{
  "input": "log_mel",
  "win_length": 400,
  "norm": "groupnorm",
  "activation": "relu",
  "weight_standardization": false,
  "stem": "deep",
  "label_smoothing": 0.1,
  "beta2": 0.95,
  "precondition_frequency": 25,
  "max_precond_dim": 512,
  "merge_dims": true,
  "cautious_weight_decay": true,
  "sam_rho": 0.1,
  "weight_decay": 0.2
}
Rows from block 9, named by matrix and row number. Each number is 128 + 32 x the weight over its row's rms, rounded and kept within 0 to 255. All counts start at 0. Numbers have three digits each. After the name is the row's rms in percent of the matrix's.
# mid00: scale 1 3x3 conv (model.blocks.9.mid.0.0.weight, 68x68x3x3), inputs 24-35, a 3x3 kernel for each
mid00.7 093:084146183105176135146106070143112146063165204098172142110160120133147108143105163117133115158162156130121156136071130188179168101068098081130199134119121107081128113140069104157177157130186094154150130164102134188093106171174131106130115063157118164158153140155168149102152133164133148141094119083104106135105102186184150080
mid00.8 103:107162158149148107124155130163140157068119143112204188112113149115112040094136146129135156113153075161096105094127074172168136085142112182195139093079150109106095114123121144136136085107162122126126096128090100106132083068111112162164111088138138127091161192202177121136136136182080034097144107132118061132145163205099128149
mid00.9 093:129149153139153188143119130090113113131165114179123132116142159130109075149169098105088089097086186143143090083134140101113157112144130141117096217123174101111145150109111128136150131126148111088178177081069087133140121165100070155122089141147126060191139174205106099146093084139104143152126127114152153162130122124140130166
mid00.10 094:136131075116097107112134136124069175123124177076177154149197154126105190136184133080099157097118121199182170170164134113127134079155121083162106147132019124144152164113137172159119105088106099120069101177143125140101119096114132161137154168110091153136140142132149122069106096106084098162124133153147050134117110127098097106
mid00.11 108:149063093171088125101114152173100134104113109176089147136155101217071082105117143191052161123108122091189088116116081105131124073136140145094144091101142176124131066157135117101119137196108114124125092220130127098130155133078163113135118113128117126112136156141085142135151126151075054132076122159094159131111116139143114140
mid00.12 105:154070170102121224124121118112156138116142139114091143142054126135109123134122081154111099131112137079218121121093097101109127162125112084133119154135084072098177103191100068207154190132092119143105066113179164123154076133142119110127118183087159138180114164116178137133119143100099125094080132153116183142077108182173097094
mid00.13 103:083195114150152216158138111076119158099167123108114108126110109086101135135126113107130157100129078130064082117128139099175149158188173137160078158083169152120139158089148095093121114145124120073117127096163172101091140156119228114135131134081109139150175144114145106119142139142131136073100114105146086059142105128142138163
mid00.14 109:184100128112092179119087104154118100131108136161117110111131102129117119155115206146099182110134077068112148104139103133117115149121121105150132127089164101135150090078115112090115084169066147123101128129145146112098081161119072143140117199143135151145157129118153226141093127154072066136079100094082162083149093155133115153
mid00.15 093:117184113100132184099100113106171123153182067081103122126137115116172169124089111082162053144070174093128161118171093148185202097119104124164191135100084136132131182138133159148133115106145127144124109134111123140109090157125075125157097122143078155153127119104127116194067159177115101112120100089112140058137108153152162120
mid00.16 101:112137108119128117166111133127191124158155085131178041121123141111144095194114086080190086139113133185134160141132121079129081175160074076135107149140066116155085112117131098132130128153170075134189130130127106115139069124133106112090147174172088148112097117101148129178159110074142170142075108140147101084118109160119159141
mid00.17 116:118101129128082076175123123117157120114112151138133132109151136175108123171163064199044125184109116091232068087147135111086117101145106172156110156134084093114149058153147074123124121104095096132135129119101152132157120118115157113112100119135122164127111146157161086167159106128145120196149038181114141120126126086049120152
mid00.18 107:141154118123150131153169111108135134124155193154147132123125085141131108112119106103041159153195088119089139102103150093116114167153157149120087120116100145115164161122102130102142104130063123110161102107171199135134166154122119102128187136079138110107145091105162093137073123068097121107109130121155117088070129177162118110
mid00.19 095:141145154140134123096157142112133087086117161118129072108081160112219107096066102128123162113109175192126100084101158124104157144153146113164136091103099115105110162071110140093065140082063117128092188154141133090156153114178179071136130165155158150155141168168126168211194100005125092147137118147128108181155105085145114092
mid00.20 092:132105115153105149132117141122101083121176116139115138129149134160101131145134157143064178178155112116123118122088113148150117132131149149136156097174090146135096067138136109119116104029159148170148095113139205153119173105137128139143099105126131143184048104212177119147168145108140065093118094114217106104123148131121138251
mid00.21 111:174112151195095149157093125168119089178069095131082161071127101174169119132089091151118126177089153078109050135143142109046150141138160129114162143176078123072114122142117089107160129084129072173091124198123089049162125141084145074096133125153099149132107117120157161101152124136126098166142082168097095120081150121165101132
mid00.22 094:109167174119104153128173157133125139090103145127098089126111157133074141119068079119136065138102099117112097146146218107172130129084159141175107156150096080124147168162119132157093141164048107165116083081138090163119113159136124126112117159131120149126180087117145099087108138110110091106119143053166051100111194117134132158
mid00.23 085:088108143182110086094131151128120153126119145162131077134180079127185141119096113148115102130144126178049071087135166086071165152149105128140188119083114144170102087112159154113165118113071069169058161122060126150139071158148159114117107070061149156096111123182192223181125142117098121143112108097135106126162128167120112097
mid00.24 087:109142152124154147082124090165071138152150082130134153086129186136123135105057109064133121063087205152116149120152144113129086199165085056115143075124099143103131175110069100146093087156115092141130120057098133149116177097136108132149163126136160134113126107111234194199147127119024074123094145148176128192133137100073128065
mid00.25 110:125195118091115106109125102118114151112131085126160131089135127110166124169065089117185123160081173096124125126120083128164133141125157092156121068128068084152148129102139152124166134084125080159115048134158129133111112132112116113136181105136088147142136115165138131120105089119131127125162085088154134030127027078127121124
mid00.26 095:121151119135129118117112117131137105167112168080119131148149149081164156169195137164193141106208166151115160119128175123150113129145150088142107109119141124155106104091118058122177064106086185090133167109108109087152113108152139103173146085138099166147174149134105146110115058183087092161138123053130142135125102132180123155
mid00.27 095:168125170091168186090104213167068048075132078077140183118121132160182192172130198099115097104126193195081108130126117143154153154131177116177138097074145182155111128096135138124104206107115122133095098181094133142104134135120115101147192168091188160161089110098129128083120043044161121125120097110106153094154130129157113065
mid00.28 084:085101159103106152093119125204163070106071127143131045126104112098119070124148149130078117134124089147167144128154086118155138103106223147160122167098142112071122111148078040186144125153124092156093114139073124103169120121146210092093138106096081157203129088053142120139125123108120141117158185113103119100056145123147187126
mid00.29 097:095092115168111091149105197125123151098121111156054161130191096195133115061146156083141101158078113162118111139125130206146108105143127145168110133175086146124100198167139089125157103198066097118159129125134081127144165148068097117167122090110100101081149124154105135098147107103188144177184134102177142109136037083125148157
mid00.30 102:105159142130114115137156119135097124101109129156169064083169119155165098144159109021177087188098093125072193128101106109106130108138114132151060124157123173174122118119138136116134146135107125112166154123114125118163100130133155142126106118091153118113116142107104191126132155119137119087151123113152150175186161031128146132
mid00.31 104:073129162161164158132069172081161073185186116183146128085149130125140140115215068109159122128180081069196159128086167087136126114169057129099149095090150135129150090106136087091141170162049170081148091148078136142160121131153170125117141084127105086146096118096081133182140084156149103137158124150161169096144134092097128114
mid00.32 102:142157082147143140099136131141141150128072132158189159120064142101122078146134108147121099108077107137075129110174121163157128107131125102162149150099118155136153105081095155157099115133099142094179184057126117089088127108160131117148098098118108149141108118160141151082111097129093141103089141110163167159056105156141104101
mid00.33 100:125109121129147165101128123147171164169118114098130125187107075100141169098218020104116196137106079125179099135109135111117113133127123112102165102082099101120141106101092067191125164137105159148144104148098160090130149105092072142107164121162109077141057088131091162153115082131171105062135067109114092106088104082136079136
mid00.34 093:096097104136153063159121137112138180114091138069167142184088206149127136099071123150104103098101104161139164154115126141136126117142101097143113145111139141187089151144122132123166125162069157117082099175093115140107174122123128133146169193129124103102128105080083087155141138088139136206170086160069116160155126126165141169
mid00.35 097:143170089093108132127190161150132169147137122146141123144139113126092117142208060078158185184178112170134188114126108115125161148185089138160151083199147122101090122186118167152148097159098117185113135119135100097131115105135135109110137045203125094154134101178130123181132146085127149065181135128148096095129121086139131091
mid00.36 090:062164144103132151131172099121134100118175106141175116095138118167105136118121185079172059107100122115135190115152117131093139147095151149138106096124147157148116173136122089153086130123131124093133129150192117140125059166117119161188117139164166159130140120148188129132098117128106142139086112109152097103127161044145151088
mid00.37 141:091196159085119190114121151076158155137143127109116194095128139130146136162090114106113179141076152116172101121099137110154102133135098111147138153120081149075163122141088109134114108107101129191066105109136130099166115099123111108142175080121149095143146099115153096114173092069167150093131124097178096101162143108105143090
mid00.38 105:123136112140129090144091078137159071123130103187096079097135146104127148154102161082161161088100151171095135123101152100153095124138196094126105138110135172106160110119139081103131051129163089158165076133175124127113135167080113137142135127147143136109120081133099065145167152100144112159084145104185126044091132109120147108
mid00.39 085:075137132137094129076162069076108109137184146100148106085120100098148167109083083116106129161148228160125115118169128119095123166186149109143116183102146142164143147141105135204146048071074170106127121100123136149130111102121162107144110139105148186059162088100157151238098147112100219179132076147159096150120128138120105089
mid00.40 097:153116123099126105102124192132133166118136116104126111124127127124147064103186127126070125107189106163113233153122161142099119102148136132141131097141200105101162106137117143141158136179115137115130098121153081141139162107079048162132130105159115151134095068173081181097111125159154064152167115058126102081116160127118149104
mid00.41 082:132073144138128172118082124102176110113099134141118152130125120136121122112116119093084138132078128083128157087110072054102084138168147159096166109140123137133150117137124168108108093139060100115099119120146108112143085170147078110151108115171163134135064141121120129151169120155177113155126111064164121013110141105122110153
mid00.42 104:113140153105171106150162112162120139097169110084131100188066165145178050077128111207102130133124085170082060119144126082120018128139087063114134068070184072148146164108126195082150154044077157136133104129180083148171184076111157125127131086126126157127095134101179152091114148125112122145118141072140148072062113083116153126
mid00.43 092:106140118068146103146144070105125104072159141108171120084147149131136092139145171165153079151155098126132107055189103143065161139093141160121192054121137084163129140067127126115129135131131118137162098132105099146159137105056103087132114128119110153104117147138142117197119114093121114146104125178131151199144124136114143110
mid00.44 099:126132176132117151109097149099108106125136140123096125124098159130120105143076152060173150106133081110059250064152123165127043085117116127147078088086100168167055133173119190080137161158139118095162097121154130172130101150110095156122092132147143147115090149116160175083161105080158164154072192064151131150193103085124088120
mid00.45 095:132118148152182142107108098122177127114072079131174105131102155085183129127169068117112055081095085088086062078120150102130192075137128102133126150098106118197108143121140150164147113152133144108137146132049085097177134052094195136098140072162071165110142099061159148160161128138127081110144104155103120189143138145104093146
mid00.46 096:128183071106115145172136106122118121105101118085146139115105191162069131141124112175062180130120104115125132124167161123149123081121105143124125155079106143109169132131098179167117124151154133116127116101101092122171083156103189159116124118155172150120098170092129069185153154080128084131148134093118061095099161133165154166
mid00.47 086:114138144174116111138121143113121134137103104105170100128111109154137154109097131138134110154149058098192178129097102056147105106100139186106156086121088106120110148153148132136144037101044102089134113102128189130139179120099107080138119119115109107115097129068144161150145130076127156127146192093118053094065138177122072127
mid00.48 096:138115118103160061126108089093144117101133116122127134079166095133155100092107122139116190150116131108094088140100090093079094175151139119163196127102110112126140131033138129086086208092163125125157125073140169100063076099169116084145166106133131041186139135137132113126150140083152141105125154030093081144190101106143113118
mid00.49 118:138060151202154107085127140100097168176039093161216066105129148104207118094168169113181087050165156155090218151135055076149172136085141131130139103117109120142115123081152089106092149124069119093158146136123132119092135127149138117124142137115084105177170129099127161077148088137143150128105108125115162053110117161143099112
mid00.50 089:135125111114088084142162184152165132122111089123131038119110126172150147159103119102074143099143137152117091054162158120150093111164138193132161089160110113166140119130100102141154145086154109177141118214129132084112157156149132179146102086135109099118114074120084138124204079154176070155093111075164028181077157124121122114
mid00.51 113:115112137179137069129105180206092101140081132109190122174093137122208107035199104126096109068210139172136105137104109158156147131131135154111092116103143139166122052104144147119157162104112167148130164104132114125139156135167071118147108102155123129152134131145100145121091152180146099110154114106101132140138103180125081082
mid00.52 087:136118115115120142102121169079139131177123101109088072097072080120168109126080114084149145141169164156136123117106104165117121137156111148173127090128096079116111192144109135107116094123095137136128124116110166152116037154121200194139145215066145092116132152101142070160162054187152142123145099137101153160149138110116173102
mid00.53 105:140194105133130134208119103174129117146126122124153175117145131124080162193108089146072186134118117077137144161177114125122116125100091145111101116184137168138095140107141096106105099122126179112110134096122162206147136126148144150136147110100131105151127150088112100135089088149113143107087098186097184147127080184135111110
mid00.54 100:174152102106134137172127084109099154189081173121110162171093185176105095121134116149097173108107073192055122084123043138172152108115124169149138110137101120157130149141123140099173174096119153124086117089127147147150124133163139149156179099125149163096147127163064094054136129130052169138112164129104164202119115124144145136
mid00.55 106:124128123132113153138184108153105151137070184135119093194109153234061128053171128185151093070254008085121209118142137111137089124137152213094126095156197093146064163117117187150196116122128113108119108147106066091157130098130171180098120105155097141102086097188103132106142118094137089108113144096097129189125075147161096149
mid00.56 088:140184112178155078167180083158182148171153092177119113103125136145134085063137105157165102137098085126133103135134150165105151105077175081204203150137115096144115085101163109134156087120116084184155096159088111120145101127110088129117054062127123104165091139113151054165131126165117105171111126174150112117116096135162135143
mid00.57 100:121106110117134134177094124071156103134126088159172213114163093142080195148102091173044197116143135064162097143140104158152139126092153093059127113152120145109097125115164035102144117136106136064145093124101129144136106088108174153104158115144142125094104129147188110220128110109174131134064158134140164083150144131084108151
mid00.58 103:135124170074173173205118126182123173102156216131133128138193079135168145155129114106071143137129146139177135169110173088126075148136145108088083149114147137175147157099113122133175127125133076156080152114069144098105159151108113152088126068129116156161089171128175152101171109126087140108149073135161126130107097092101120155
mid00.59 102:147140255156065156081107145176189142122078159140136120117129075158103144083110094087107150151147158097155144101143144093113020080097132125138094152139108091119103114075150100096113072137133111179093140111083123152143093025145147105162117126113138158104102134117182170056155051114121135120126118146094125100160118110132113138
mid00.60 118:154133083122180121096167157119126121164181027098126171151162060098161141127097201103255113129070222100110173091137102135132128116122130079136162112126100125094159144080103128129068126114072155099139123111136145160118153126091084085165135107087105054203180110086122136154156146094127106065105174112180100090099103192167151094
mid00.61 107:101156128130175171130092152161136168129159151095106141158119187159119080118102112119157096109107091107189134141149180125161065101136122103086101154070168139153134121098091132188123228137103107164063044102180168147151137106110081125111157120100113105054133091162168145138142125119109138106149163049135184069082145105142128111
mid00.62 092:120110215155123096094127120078134076130119096157145203118115110153131120179110125152144131146186145126112123113109119131144149162121128071159159067123118006145108189094145136141084079194148078176097215126155125127110114131158139111107163074126122118140121128104132115100152151092138171118100051097138167149142161153054129135
mid00.63 101:135143166137114159111128147150158205118128132127077138094168128158118127098093143072199097092105178218133136162102148127136153092171079189066139117123111125062097148101135180142113121114080112112065100111140125146149119148092149127152102112149081082128180078129097220073133066170134157075150126128147119098137132117128132115
mid00.64 114:157148166143129112105119077108139147111168150112152050103099105105184110117157129125114160190125117090120160114150078100127094160134106104127176130118110074133098167062109119028108130078116161063169103127122131142119113088150132125094145090172140187110151152129101146047092088171166084166135074203089099103172061192168158137